A small audio captioner, trained from scratch: encoder num experts 8.
Rows from block 7 of the audio encoder of a small audio captioner, named by matrix and row number. Rows with one number within an expert belong to one neuron, the router's apart. Each number is 500 + 25 x the weight over its row's rms, rounded and kept within 0 to 999. All counts start at 0. Numbers have three digits each. After the name is the row's rms in percent of the matrix's.
Before each expert's rows are labels from the 100 clips, of 14976, where the router gives the expert most weight on average: "top examples" is what is common among them. Only what is clearly more common there than usual is listed. The data: chords played on synthesised instruments.
# router: slot weights (encoder.blocks.7.mlp.router.weight, 8x192), inputs 156-191
# up: expert up (encoder.blocks.7.mlp.up, 8x384x192), inputs 156-191
# down: expert down (encoder.blocks.7.mlp.down, 8x192x384, transposed), outputs 156-191

# expert 2
top examples: block; marimba-like; instrument: plucked string-like
router.2 090:506493507476499531537537547517521518516458478525504485516464529527486525519464477496498524538513465484491524
up.0 092:536503489513481485462481492461502497485513469445516579508471511468527500524531535497465500515555576511495507
down.0 100:501522470496505520474518549546491497520508484512521453518525481495449446438520505517503466469473497517529468
up.1 102:480477522499491518491482489458487509507449521493503507500523491536509496498518503500513521494523534518519476
down.1 105:491518516464469502536512472509462500497558488480533509506470432486489493536423525467495508496462481547511449
up.2 100:514510498494468502499510484518472466531465508503456520521519495506474513458498503499528526502479495469495522
down.2 096:479477522508492501512514507453479539474523528498532492460465470477500482501452525494497530534515458534465478
up.3 096:486487499472499532478473472481510445453549512507499498467497472475470472491508477467485497491493440551485487
down.3 102:473461502518526495484501515473465540557512481557534502510504536521493514515465487538486515487533498488530480
up.4 107:504502524447463510503496557493516508465506488510549479480512498509471485481497522445500482532469458503484485
down.4 127:488469466473518554510511497480457532515514516540481498506479534497481522501486527519478504474546495502539505
up.5 084:496525508515469503500506493523478579482517464480535526476514475506488501535504543513518502537499489503495496
down.5 089:477471503477514486515513483515506465480505515524479513512510531486498456484496525515513473468499496505506487
up.6 105:489470513513505476492484517519485496458541519490535475476520496483471477537507507474518524522504458496509480
down.6 107:489453530508511505473517503490475501586481500560535512511481542489512518511496487528480480434518490513495482
up.7 085:520494508514507491518517530554506508508498498490526486539463568506496447502513498487527497510454483531474523
down.7 090:493476505473489508513485490449503464511459468499488511475496497485499497499525504523461478506562494480515434
up.8 111:453491446504500514522503503530491490513541462506514480495468504496483457498525514481514507485419475504476483
down.8 111:504489502473506506493490505467470512493508524519478516494472509508513528506512543531500519512579530496524495
up.9 120:478447512495492525497493518471521492468495481517519496497530488490445499488503526516492500509477486486477477
down.9 110:570483475486514504455481494444456499561477501515514460498488526510510525508500493529497501490540540478516551
up.10 101:513499508490453494487504523494478501510479485469516490490497502523473477457491438469502466497417486503434507
down.10 104:482475514502524529522505508494488519474538518506477531446468476499510506504488562496525524511549477570552472
up.11 097:516499521516515501491518512518466530516537536532523517502539501476512494538502483525529529480507505498532489
down.11 102:474505527479450506483460474474454455516472480491514509514477521503518506474493495495469506445495478472484464
up.12 084:496516532551496461506486484494446521527548484501473503526507523488518554511552536558509494517532514487510517
down.12 085:468488466454511508509478499495502500497453514502545478498504542531469460491481481493485511468485471496482434
up.13 092:486487523498507500476466513520495490494515502488494528489493500477465497492482507496521475513521535484505515
down.13 099:497496471487486504457498496479481514535505544533516457515535535495486472491516498526482505466493481475496507
up.14 092:470498521478485491507465478525497495546501477534485469548467512527508502516472466508524521452486557493490500
down.14 096:501514511481492492477490481476486500466503534452506502477515486516473483470460507459460499477471452521464434
up.15 095:486524488481500503521504525540466539505539480499514432522468475485470465491481507438528489483442466489509522
down.15 098:466443489497526516529492507452477499474489525505494533474473527521499518493490547502479520488532502524519440
up.16 091:504485472555475477498481493454502472509476458448509550536502466482532525496490481536508488521555517477491479
down.16 100:484537498507539501477528526558481526487488478497505465505503492493483484448500482524512489493458549539507502
up.17 097:449448474470499519482481504435531462505501533501506502480492511522501502468509530455485512471494535529479519
down.17 102:509500483485514522470502529490451534504505498510525497516501478473468478542449460530479517529518485542518466
up.18 106:475479486527521482494499520556467519479563498492514492518469467480456478496521506538530506486512497499531528
down.18 113:501468513480498467492510457434478463483491495512469483509504572489514471462504486495484510497499492462458502
up.19 092:532496507498496518534502495497495507498504494474508515470470500486482479481531540525506495466458461512484478
down.19 092:494501527504485485492490520556522486473508473506468487493518490474489496505540532498489459532554537468512503
up.20 084:498552493503492497542521484519503519539497511505512502505481495503532443488473491474495450487401506484503540
down.20 088:525489480497446524543487526507505460439522503468488523503511526499491477478514521462490518519557512507509488

# expert 0
top examples: the note B; root: E; vibraphone-like
router.0 103:495515494481473538512455501489517550487537498476533498527523492481478506536514507452519503473452472516473535
up.0 089:460493487491496468498520481519505503515520480479500553517498498521508455447479497489475498467480469493477503
down.0 087:525502491502503537536518504542495450479493529535457497552474562486528513464502508479497529482540495491527488
up.1 094:545511526479516467496454521552477505531507487511518462487451502482514530507491503504530470465501502504519521
down.1 089:492495478523486502532541486484501512523490554492478523493469530517508500516505526464517525515482498443498525
up.2 085:526506496460517502515479505500502534484479453500528499531501467534419528542461550521507510486507477563548519
down.2 087:510497491472510499486516531519453505473485513438515529525498457466538460515490505492489504460513476446467496
up.3 099:438510516499489516499520470497525492556507519495453544526466482494518521465465519496539519520543490497475533
down.3 102:501465495496500519525503503493544456468454514512482488477501510486514477525462506519486523524526506536519465
up.4 083:472509494490522487546518499459495475497471475527499478514529480509461496506493460483512543476471531489460501
down.4 087:472510485527497502494497524549494489472509472506486510523485474493538490475480482528517470463544502515523520
up.5 105:448503471512506502526513509487547501504487493512481518482510474512465534522485530481560516510503497518502528
down.5 109:523525502509507500506514516532539495503477514504495474520510489513527445478500509550527515501529519511540469
up.6 100:481465479474468498486530500478535500454500516520495478495513497508486480472478510502494458504479479461478488
down.6 093:498478494489524488508495548482500482534454476502442471489451470545503527452523498561506529480509528565507494
up.7 098:549518482524479540528545533463478511452494525525478463501514495509479488488523455504475505546488522516517525
down.7 100:458497505518496468454494544548436538486500478476526504522482445488478463537510433497510478465486483500482509
up.8 080:497516480491506512506493483522468527518525508570470509505494491501511569536479502491482504475555497486518518
down.8 091:545485505496505507521559510495508523494461504484540521515488506491507447513482482539508523537486491487497528
up.9 097:499477547501504476494484510525473484498502504529498472497477499487510520527526504545532500438512521505493477
down.9 102:484508494507444493541546482527527520497513526501456493488469506502487523524483533411497489499487466485480557
up.10 095:514518480469510502503477470472521544521544501521482510473485526483495479492482529504475452496499498486514479
down.10 092:507484499505519496485478506468481498502478487480522525466474484514479505521540522526521585494503499520456504
up.11 101:523494507501515481484467493516498500498480501493525449516514511500498546517518484510492490449543506499520451
down.11 105:480526498520466501537525487562475531517532533483503501510491515482511514533504485467514467507505469456482567
up.12 108:472465491464505518468491482473510458471496496491503451458476519492539466470531507522504502484551500487493485
down.12 107:504475462511470513523507525520542508527499489527453507496484533482490546473514549470459465503490496470490508
up.13 102:495473478465485504448519489507531523475541519478487517496520543487489492440468536499499487463474427465492488
down.13 102:505497497493485508525460540492517486510490491497471506496486492538478481468513530534481544512541523526496512
up.14 099:470507467509540528531551519485537513543524514513496496523464472499498520503473507496533462532493467528488553
down.14 109:504515508471533511522527500506514487505428502493506511452484501495519460482516508527484486540524511501522458
up.15 095:519508508507521460514450540523480486546485497546496465504497506510513539503511524518526487490519512503491486
down.15 096:480519503516478499518550453518505529537503537510506501489470511508504493536507505447484533536492497462487544
up.16 092:492523510522520432466453488534458509490494510524499516550501454479504534504497494527521476467538556508498530
down.16 093:527521527519479510499528474507467516518496538461517476510455514493515464524518508474561493529448463518496519
up.17 087:484502523510493496459448497506507474446489511496524495500501483493489460471488487497511484524478517477491470
down.17 088:552481477487485510527516512468472473514490518495502454492489479541474535491469483472507503508496502520485494
up.18 110:473521499499479491481549483540489479521500502483477506505448501509555487456498506520508482508516506486452524
down.18 097:495500513493479516493500497461552445483482493551440521496538478515504500515455512502504478525515492509527480
up.19 086:539505500508535471464482478490483499490483510504486516522491473524517484478488502528516473482562547436522496
down.19 088:536497516509469522512485505464467478527466496473527427524455519516510519526492523456527500526444477524536500
up.20 126:486485511499497510504544463513459498489493531510479484533481505493503515490511493539529528471513493494494508
down.20 124:492492517512504503555530521555537492486490477505454518474492485510500482481483492491487507538521497500507516

# expert 5
top examples: vibraphone-like
router.5 107:513537509513469449480521496476477484482474526484466512491486519487509530458470490493511510506495555508473502
up.0 091:471471534490494521495464460499526549486546507493470557474467492499517494509476466463445455510521471509493504
down.0 095:508520480468499496514504527498479511480481506494505461483522508461480504515483479498498525455479516474517441
up.1 115:489484505521565496510546471496502452502534502508475545542446473526540519501485505498511494502549497474506527
down.1 118:494474513498523499521454463435511482517456524487484476465523465541467543504474501461509556511524513522503519
up.2 100:502503489545479553527520506517542467504518516525478500479470484514453505511479519508506483506550500504507522
down.2 107:480506528514483508477469505515504493453507473450531516512465492518525504453488481523534496504442482467475488
up.3 096:546510520503488494497553517513498504514529547476494507529506536494494477456489489475508476483470512506520496
down.3 102:510511486483503489431447502483500486525504550499520492481548515484478519532510514454516480466545510505455492
up.4 096:482467491514537505494511499482537462515467454488511526492497474547503523492555510497500479544511518531535446
down.4 110:495503481460523466511467492495497487488503464557491478481522498475491518509531431514463468473501495497514505
up.5 082:536483514506497500495498528486469499496504509516502466503523516515512494485506484537463521491482497474523472
down.5 095:477525470439483496472490446508528493474541485499479541432558508487466531504520523467534470509493466530472485
up.6 108:504490540523502507525483519553490492494477493488481480524482501513509512518513503541471519517527507517499482
down.6 109:514477453473503483499491494491475497526472497567484543472517470473485479516484493520461464498481516490495478
up.7 119:507504493485479511512506537501500506486525518505538466521533505497456457501514513471496512517484494481511515
down.7 101:513500494520460482486521551456523487485520521487511426513480524492521502489509521469510546500483486492487489
up.8 120:461505487490511499485523503472526493464533488525487505471525508546454516503529499451487488537517506512524505
down.8 127:478501549534479488481503483501529513460508488487527496513506502512539474477548526554515489510486502507508524
up.9 112:509494533528501500518507528515507477498476482497478519530483463566484512533504513536481483531532522494514442
down.9 112:505519458494506453500523480524494524486515477532499564449533506478506491457551496538473469489484509484501487
up.10 089:525509499484494517484467478473485497491498490494530578517489502541508528489514532491464495517509528507505509
down.10 081:488477512476515484492501520507504499494518532502492430480540521521537520469519487487540507501485499506503486
up.11 093:496495507493497520471500478533521519538535497503492486523469505469516516474466484510537476470458501540501509
down.11 097:499522469483496527476489490492489503541540514493491532482548488522507532533466491425508509509543517522476457
up.12 136:549492502465517511482519512506496477523551542515537466509493513526527505495490526496528547498504500491501523
down.12 124:478512510580494477512503515480506504502509533484509457503508499507491497454459525494534489535509469516486523
up.13 108:547510524459479498521536505469514476545464489552492491512451483519496542547539480514510542501496495500527496
down.13 096:466496546478501473508459522519519522486519524482508516516522552515500495499495529461497485453497434484472503
up.14 095:484468459472559467503453497510520491509513526506469492541474497498537492533510472493531475480547490487504519
down.14 097:516493516486494532507535517477501498513461452514453519475475484507460479535437492501469521530477495505528481
up.15 091:523500511487496489469511535504492505534467515473547479534512515518514543488475523522471487489526517510504481
down.15 088:518495498481515502483482458495498489525504481523467472485506522483522473473546462494514486546482535466460477
up.16 108:534496553484513525512471508462498528512505464532513500544466513502514556552515469527481494497488503488496505
down.16 100:516560529480465459473477501498492471503460514528466483497532550480509482526522532497505492446503490505487486
up.17 109:502483550512497520516496488498501499472472498458480504516495468542545524475507494534471488540519524500485471
down.17 120:500492447440502453501476488475468503526475481564502527479509512485486502519513484532462460471467487506494486
up.18 101:558495544486506508547561492521514514519479483505495478534444522493514505496484487510489527464484480502527502
down.18 097:491506510508485498450450513498504503502488538482484543498565503525517507532474543441499513444495483510460454
up.19 093:524505532490534512484562510491501486514501518566465448534469494517513491520528498478536515481502482526574549
down.19 078:495524504549508453515494521528519487483525506503504491539518542515513491494471528477495501514530502475521506
up.20 096:492481460508476533525476489455490545504535559525498550484466507457544528500446523487417461514490507522503545
down.20 087:495519495506519458503495535505525463489468476519509451512528523492508482489514487482511545527522533480491489

# expert 7
top examples: thin (high-pass); pink noise; white noise
router.7 102:472448447505502504460508490466545513531491478474525488488457460513487472537477541495521471506529474536530485
up.0 095:495483501495485549510430441496518494507484518517494463513474503519527492546477478476482493542521457525534524
down.0 097:507514529554487540462524508528481524527487526507480466512506464501501553500535521448488506421463537517521498
up.1 092:491501495492508489423485492479502472509472495501471507500470491525521508502483504459480476483517499494490474
down.1 095:497515503526473554474481505514461542506495478480502478469515478457448480522495507482512518473509528520467488
up.2 086:561516522461490495498520501525479527484490504483529523519519551544485464544474531481475515501544522519485535
down.2 093:506496468509510530494523513477513482503511523474481504509486449537522527513505515490504530492465506481507522
up.3 089:494477518518477536478464458455549500497566534517522511462505523520538498517495526430472492528521532525530450
down.3 095:522542480514477505505502498493444467485430496494497467459474444459523495499549483499452544442523534504484492
up.4 110:480491578528552493536512544491490479447434467540486512491501478484483503526507480561507520486460526514504480
down.4 103:510438497509490453533480487488476509495525522502502540479488531506513522500477534521440501539508530494484507
up.5 101:486465457499487513452477477466544514485535548446512479479479497551541514502501511451479476537527496531539513
down.5 112:497544486513485517479521537521499481538465518502509418509469460507531507485523511503502503477467507543552481
up.6 117:463475467497435510461503530509520494518516531504504525479490483493515496537496520474518494492542474510501493
down.6 115:494522537525480506469509492509489517494484518531514439497495499512498473505537567450481517510503523540514500
up.7 081:518486482517510477471530505535444550494528468502514566497528493486481507476517498511490493459536516503457507
down.7 083:480531555452517518495480499476543521498510484516497504516507525539446500581484496470528484531513457512528492
up.8 098:484538497524496520442519488512502532485532508510505471491502522525477493500515510483520466546446485530506483
down.8 104:535532482489502452534543539496495458514495515511470457527461439517531522464517477536516515489505510512523509
up.9 100:497496501478488494472486537504466511483481473476471508507554536501466492449502499533491495466508538491452477
down.9 090:498517476509498518487500476489532533513532493493501534497507535514452491539441505491486546535520476523476517
up.10 082:505488493452467543474463530504527480530488518477508520503517517489514449480513502458496515509518496509524469
down.10 096:501511511497488502486478478522473510502500543498530459503510487515508505498516556478503511485505535512510559
up.11 099:499515528511500532519481478480528536516516501478518513482510532504495486487526526449523511527479441524476488
down.11 102:522513455550501504485536535510462452488495518535492466514468442469538531473537506519490493481489540502495537
up.12 092:509509536489470490473506504510487534498474481499510531501509515470465515484519460529466495443526534477477448
down.12 085:471486504509517574505488464482514506487537500503515488509495534497476482527468510474494455547546465516483503
up.13 104:488482424516458495449505526516494495506537550463480495469507500490511507483519491474488460490543521517496483
down.13 105:485529490486513502482527508505496503499489528521522441475487491485482477498530529477507540489508518561575528
up.14 108:500476508515496533473475474494524513481514510520511497467511564507531481532480521486474502552525495533507499
down.14 108:520534449519505511500510501503485484536466506498486458511470408522510537487541476491480539435484563481500503
up.15 099:472486467493475488470513537502492489518522552542449531506488503497516533478501507479527488482531527501495501
down.15 099:487481509459509488502489472547528531504491456484513442487478530503501453509490505489535511528518502524567519
up.16 116:528543503499509488512501485514490510494468454468492450559465502489494509514512512480524475519423431473491521
down.16 124:513490496511479457504544509515468512521531520531518509532493513486533537449493462548515490494515462532511504
up.17 106:453492512497450487471494499507483465489546537475516523434522515528476516456541471481471507489516544482503482
down.17 113:440482486501513502526494502507455469483488499536519453450475477494523456523533535499469523511503517494506517
up.18 093:476489498452462511509455556504485494493504486486524526492509540503537497521518533487513528516538495515506471
down.18 092:455495505533489515495519508522508493468463509507540464528518498483521472459501539484454478512490528463527512
up.19 103:496521542518523486564513481521500475446495472533484497486510528478522470502497517524539526510463539433475512
down.19 109:461457484483512470512471526461454476462505484546492549477506491482494531512505490547437507499520497478464485
up.20 078:514500507483526509497475459525505484532471527465466449562494484511478526475476511524519497430500535513480529
down.20 077:481515496482497476479517493487507530487565504508496489487519527527445474555475485507529480515515446515491502

# expert 4
top examples: white noise
router.4 096:531498511491500491504520490508499494538525479458500500510507501490526481554511519469467524504542486540533506
up.0 104:510546527506462473525522484450520502502485475488490510488467490487487482486503452480466513507456487483517479
down.0 112:502512515481515514493483480530512529448516447478510530521521512466503478527484507529512504494494452495465502
up.1 096:525512502543515479497524482480492496482513516543507442536469471512497487468514477520505443456457526486521573
down.1 091:515490496487500514538453504461490493497481509519498497509556556504458523498502511509514501513506545528511537
up.2 100:510502501445534487468450492503503493475499517505510480525504517499469510531519500518506521491541490494470514
down.2 103:489481503512523526513523465516478471548532516491499509476482474528507513493535492477529510479494502533534496
up.3 097:525508524489503501520515513503500525474505493500540524460515440500465498515482490518504503518462471508491459
down.3 106:504516508552511522483486496531505533456520472482525516533527520459479476536497511501465512470527455487467500
up.4 095:470511493514487468541476501488501474488495459504524502508511472507533492485509463517480484499532554494515515
down.4 091:506499494486483558473522508502534497474470476498462505489512441520507525529552551476498512507482514549473460
up.5 101:515504514507506479525511524485531514452482455460479516435479505507502504459501429466491461545470503481508516
down.5 108:513504521498519510463459488512499528467498443481501538543502503446518463527483484507454497455496459474455473
up.6 104:468509498507498519493503481498504507497541537513507508469480538485485497453506468476495499501453490494455488
down.6 111:483476479474524459498483505521516470541471497506523510506511482478509480481511465565494501470533504499489491
up.7 092:450440493504528498543479488544484488487555533481458514482528523499538513487496498478484523506521471502521517
down.7 094:472536464494489503431516497508467501513510442491474477493469485491478477482506491505508497502473513522445476
up.8 107:519488502468515453496458473498514517486484489482528518497497479529475534547478524511482539491515467509490476
down.8 108:491529518531479575511503498496487530497517469470509510465494494541505501540503534488535535494518469526515502
up.9 114:524490502491475516443479497480521481512494497473469460464470489478501485526503521477492481496543491494490516
down.9 115:497500502476514508504491476475508475500484539527500501510480487551536500481530517511547514529524527516555529
up.10 091:474516500479471523493531461456470529512510509502512525486521483521450490527496538490508538484515439465473500
down.10 089:493491509539525503519497497506484520478485485458506496469467501462484480516492464451500536487482528534519531
up.11 093:488531515509507499486513509508460500556462519474488545512460478469487481521500512522510483508505443450484502
down.11 086:529488502505460498494509487532528520425483528497532485499545554520466452464503540530487492500506486464532532
up.12 089:514462523509532515551438490481488494460508549526482433462489513506460520502497539510497463516512470509504509
down.12 087:493524511461466455519493519514481451577514498489507503491487526484499479513502465462522531521525529499475507
up.13 094:451476501488503479548473453517502506482526476480501521505480522448513527454495470496457495488524486491466525
down.13 094:476543487453494548448544478503497471494495508506450501473496469500485486438526460501488534516481534532464459
up.14 102:466496493487504549497506520526493476495536525503464469488519523529512499437523491438498486517466502501526458
down.14 101:491486508532502483521504502519500493532516516536524491522467539457497524534464504535534471426511533451517527
up.15 107:495519536520495490489485538527490503431488474479535507478499471496472474511542478495490491546505473508452492
down.15 109:511483515509491534497534453474466531457503474492474523500534502472510487515502483504468495486499492437510488
up.16 094:488525536498511463483509475473517487441496466486502470463469476513521500493526493500539498508535515494483516
down.16 095:474496457494542530505526515468494489553493541514480463471488472475516524489518481428479514524482531501508491
up.17 092:505458478494468475512510454493510503461495481469498524441498462468463495497514477494480463489519466521482526
down.17 098:516526511461524498473479513529507496463508464453472486495469493470500475510494499491483572496484478529467495
up.18 097:464500534466488498539483493481487482485469530492487461492484551501469465449482518453499478475493480458487510
down.18 090:517487487466509522515500532522461480505473513511499547496498474496538514511495463533485552491512524509508526
up.19 119:517517502496509499525481465497482469482471507514472496486511493498430496513492476537501514472527493486501508
down.19 111:498486485469494494487512520499504471535511535476486512476511527481491535480501467440444498474505555508481471
up.20 117:456481478547507540497536528475484458502529524558490477503477490475502511511497499519497474486496545512514490
down.20 110:510512475485485469530455479465537515531460479486530512552561512494469506528476463495485514521518488507479545

# expert 3
top examples: the note C
router.3 101:533493498500487481532489463481540479486509510540467505460473455496477542485523516517482466493533480457520516
up.0 094:486496485522517514505508501460443511520481514525536501543479507483519508496504463518521507487471552515504519
down.0 096:492480494475507506477506512549499527501501519428448506539451485502488485501455512440511479527484468501501529
up.1 094:514470507501510511543512484467484538556474482526493522514449518492535534483475477498501463476471533511547526
down.1 098:496523490511502513545471486516525507479472491483463534457479441535440477471513532479521476533516486513520492
up.2 095:514473522526503502547530515470466517510450468476505523536471484509503521550504492490492523516462496527488451
down.2 109:523494511462485488445476480492527520502489503524510507452513495486467479458538482479479484497525536467473454
up.3 095:489527531524489493467553576555519525503531509486469496526512498506500464495492508510487436495476463501506454
down.3 093:514473516519503466553510456486556487506483510491459473476544488517495533486522503477518543484515511522506502
up.4 116:523531531485471509523495531541497507512520487533477486531514555470483504493517489507463502427473471451493490
down.4 117:480469438511492507526510487510491496496535526486489508450499478460478532493482499491498508500523507524491507
up.5 103:507557513482562521506557552530475477487502531470499464538500505529487425501483486502541539508457470510536495
down.5 092:514493534525508498550511452490531492456531519517464477523505487536525504450521506515535503491526516527520558
up.6 109:482521512486492508528489496503500517531488507469508494522488546515482511469534479508506529467455483495495484
down.6 110:521500494503527550519528496498512490490464476562515511427472492481492519518511483529465517507535518500529498
up.7 090:497506509508515446502527507525511511512471458465562510554491512486505436507469512516509538500482488488516557
down.7 082:512492511519519525557481490485534513522515515501508536495556450515535472514518519486475501479489477515509480
up.8 094:506520551527509565529486512522520504504514455469486518542465459531480502505505491469500457470457462482542511
down.8 084:473514523460473475498499475502520496488486489522515470492534488480488470474533483490507534499487513483479455
up.9 099:498528520506530512482508530497489462502473491529485454488510443518462478495501455458530492499468478459506488
down.9 106:473510460517476457461548496534512525470528499471488486519468510474497454462504484502484500491488529482473488
up.10 101:485492485537490505514539456467459486495495510515500502503472499475566549550479478490461483490515521543503525
down.10 107:495502474504484483502495507532462506491475501493475526517461496505510486458510532510553478494468509475503504
up.11 105:474500530517466517497540508551543498483523471542467520494521537528522496507506510494462465489523482515492467
down.11 103:513479469508513462549475510474516451500494539479499482457522475509478557493488510478530516511563530541514509
up.12 113:552536525472508522498493545506507510534493504515516514538502500510472501491502547529534524461463493510536524
down.12 101:506538502472468495494508502545507494521531526470452483480509555507521490474489496525526510537493475522492512
up.13 091:521507493452504526485552529479527497462541568516561468472517517479511481490504475506474507495514493529496488
down.13 092:523527547496525463548458489483496486502461497491451489523490542537552515524456495509525505488566540525492527
up.14 101:512555527479490482473534481532476507549535489506483498537515543500516478492527534493479463459536501480442473
down.14 094:503465477489511520554505502459515469458529514491521498472534508522495558515467492508538527484481480516522522
up.15 092:515536513499493530519510514551512522462504491534523524531519546465537471530512536520484498510498506481508486
down.15 105:507483480529514497511472501486510499504514547500485528469522490517493556502442512490516498504498507544524490
up.16 097:521520498482477531457536476481507488494492498479540537514498513529550449512487545523508503508515512518477538
down.16 084:503477509475509477538453513475537506480503515486495498512520492540533520536478514491535486503499497529529511
up.17 084:526466482496495487540525509473457516501452515449488537512476509451517505459462495499508476516456529517503492
down.17 086:483477508505551553470512471495524466537499487527460545441554499562459515519535531499501509487518499472499451
up.18 103:571515531471473533496530508519481486513499501476511466529488542479486491494462494491467481466515443472516508
down.18 101:498457483529494493539465510493443483481511539492487526475497493498500528452500503537508509495524508548491490
up.19 099:547540515460503489517469515490512517510441492499499501542491512525473482496470499483512494476474464525536532
down.19 090:507523507513487501556490494530531459515548515531471496495521520508534504481502474529507481546542511545498494
up.20 083:478527520503493473489495508523488521477537497502481521493515489494501461499488542502468479489493489496508472
down.20 091:524472491515537525485500496481444452476449498538505513504509539517536481499530467519486525481490516471510502

# expert 1
top examples: quiet level; vibraphone-like
router.1 087:525472464546472490500501492489537533473502540500511517518486524500489501524517479536509514492487492474488488
up.0 103:487474534489485503472507520497471516507511522528507475491542508517491488473492540507492501420512496480531472
down.0 102:501502532491499464501530529494500500501523460516494459529427508490531510535456526495493486508502522509516497
up.1 091:545514500526512516501508519509498479477489488498507486482495496515479475503504454474527509554475465501492502
down.1 088:501497468474479457494465447478537533564444512469532490501519483482464522503490496525482456489505499483498477
up.2 092:449490483492538489516538506517510516512520487505498505507479495524490452503458497475547528503480495510486479
down.2 088:508516504520503511490501494487518502483482507483504528477521502474522518486465487557485446554568509453451485
up.3 107:505502514515513489501516474476486518506535544527505504528538514563524534485514499492512527494517543488481500
down.3 107:479506476514544514541524537509489466531492467509498513475479497494497468461502459530529497526488458545461487
up.4 091:516528498482514516537481520469516501507492499521516546480485489500472494527453520494496534536479519513496486
down.4 087:460503449519513492515479484500531474497489532461516493465535521509511493472505499502482503506498500484485455
up.5 109:508408513502553511461499494498515531458541515535507472464505480477517539538538533502459510471525516518518496
down.5 110:509466544466469509498503493465485444528512472545488500516469503517501497494482499477469495463464506473458495
up.6 102:500503503516443483497532496498483491503495515489445499491511484515518547457501502490483464454534518501511499
down.6 093:492496539503510509510519565496504502496497447534468483461483482529474444465512479515549523529498526553498512
up.7 085:487507487506473492489546484525461456508510514485517477547506488525509518470501507456473518452500490478487508
down.7 089:506520545526579473485483491488479514529495464492492504474495501494501465493489508546522508537552514550520483
up.8 108:518546508522480494478522533517488469493523498482506520511499515511503501479503496519499505490515521478480512
down.8 104:518456515500529521526511513488501473536481478526478487474482507514503490505537468512479516490473453557501460
up.9 105:470471520473493496466511536490494498522479469511475506511473490512494523506509541478438501493481506525490446
down.9 087:478510544515498502476468509530495487461526502481498478521520518507492516513457472484513454493524509494523484
up.10 095:505564469491502493484510487482534504519511490459528479515487506498493470481494497505523543493503504497468523
down.10 101:518510497535529493475522490515496520524473513470472517459523499470449520442486438527523495537513506500453468
up.11 091:511459529499536537469467527505479502514484527515560451503504485488526513544537513443497507505491497508523474
down.11 087:486514523512521490518462446503503498517520450489483526526489481487519534525429515527468463499517500477507487
up.12 088:508494505488507491499461486509497492479551524539510473504525485503469491505517485497450480476542496499525497
down.12 092:475475511493480548509533498455491455521493473528486489512466493507505523498500504474505523491480473531489478
up.13 104:522496488499514428484542504535469486495508420490492486517477508460519489509487467577513470449507496508506525
down.13 093:531525503514485526486505488495513491504482520496514525540550481493453481496516472527494496496518503477465510
up.14 088:536530499514461481540502529505506509456485469495501490465520496497509490452529491526497495515529501502536488
down.14 086:497510470484490495524484517549506510490499503511528501543520496548507491492488524525514466463509464482500532
up.15 096:525545488463499469492515484517480499462480467496483476499475499513547493488514473533479446508547522479492523
down.15 096:520517476489532552544530515506505498517505475507494495483531480517475446474532493526473549509480488523465510
up.16 108:513528520482494495483473531467470499478451545510500536515490522577461498487472537515527561526510468468466514
down.16 097:546464473519532487549523494532480557538490515558468489466506510449490501461494497525495537510481503538517508
up.17 103:490439488496501460507461493452515491507490483492537491487514517479483495510480522506459494484508523510486440
down.17 088:543540481544516524491510495512491501501502478501476535501536475478436505486452490541489481504508520489474472
up.18 098:516537513491454485510468464479480514487464499504474544540492527516486512504506510537507500481534511484492507
down.18 101:474507453509497523498518535576533529507533508458506477470525511464506440468491471486483486559516471538473525
up.19 088:485541527507465489503494536507512481536477494457465486525412508509516505492482508487493491482475512469503447
down.19 080:510514520529490488477481479537486538475459518449515515483544518512504514506465469495512496501529520490492488
up.20 097:508459482502546476501473494490482526469503489531518475489512549499456493465485461493519471527513491456481496
down.20 092:523504471508501529517543512459522485539467480504486554475465499525530491511523469530493506542513509483477511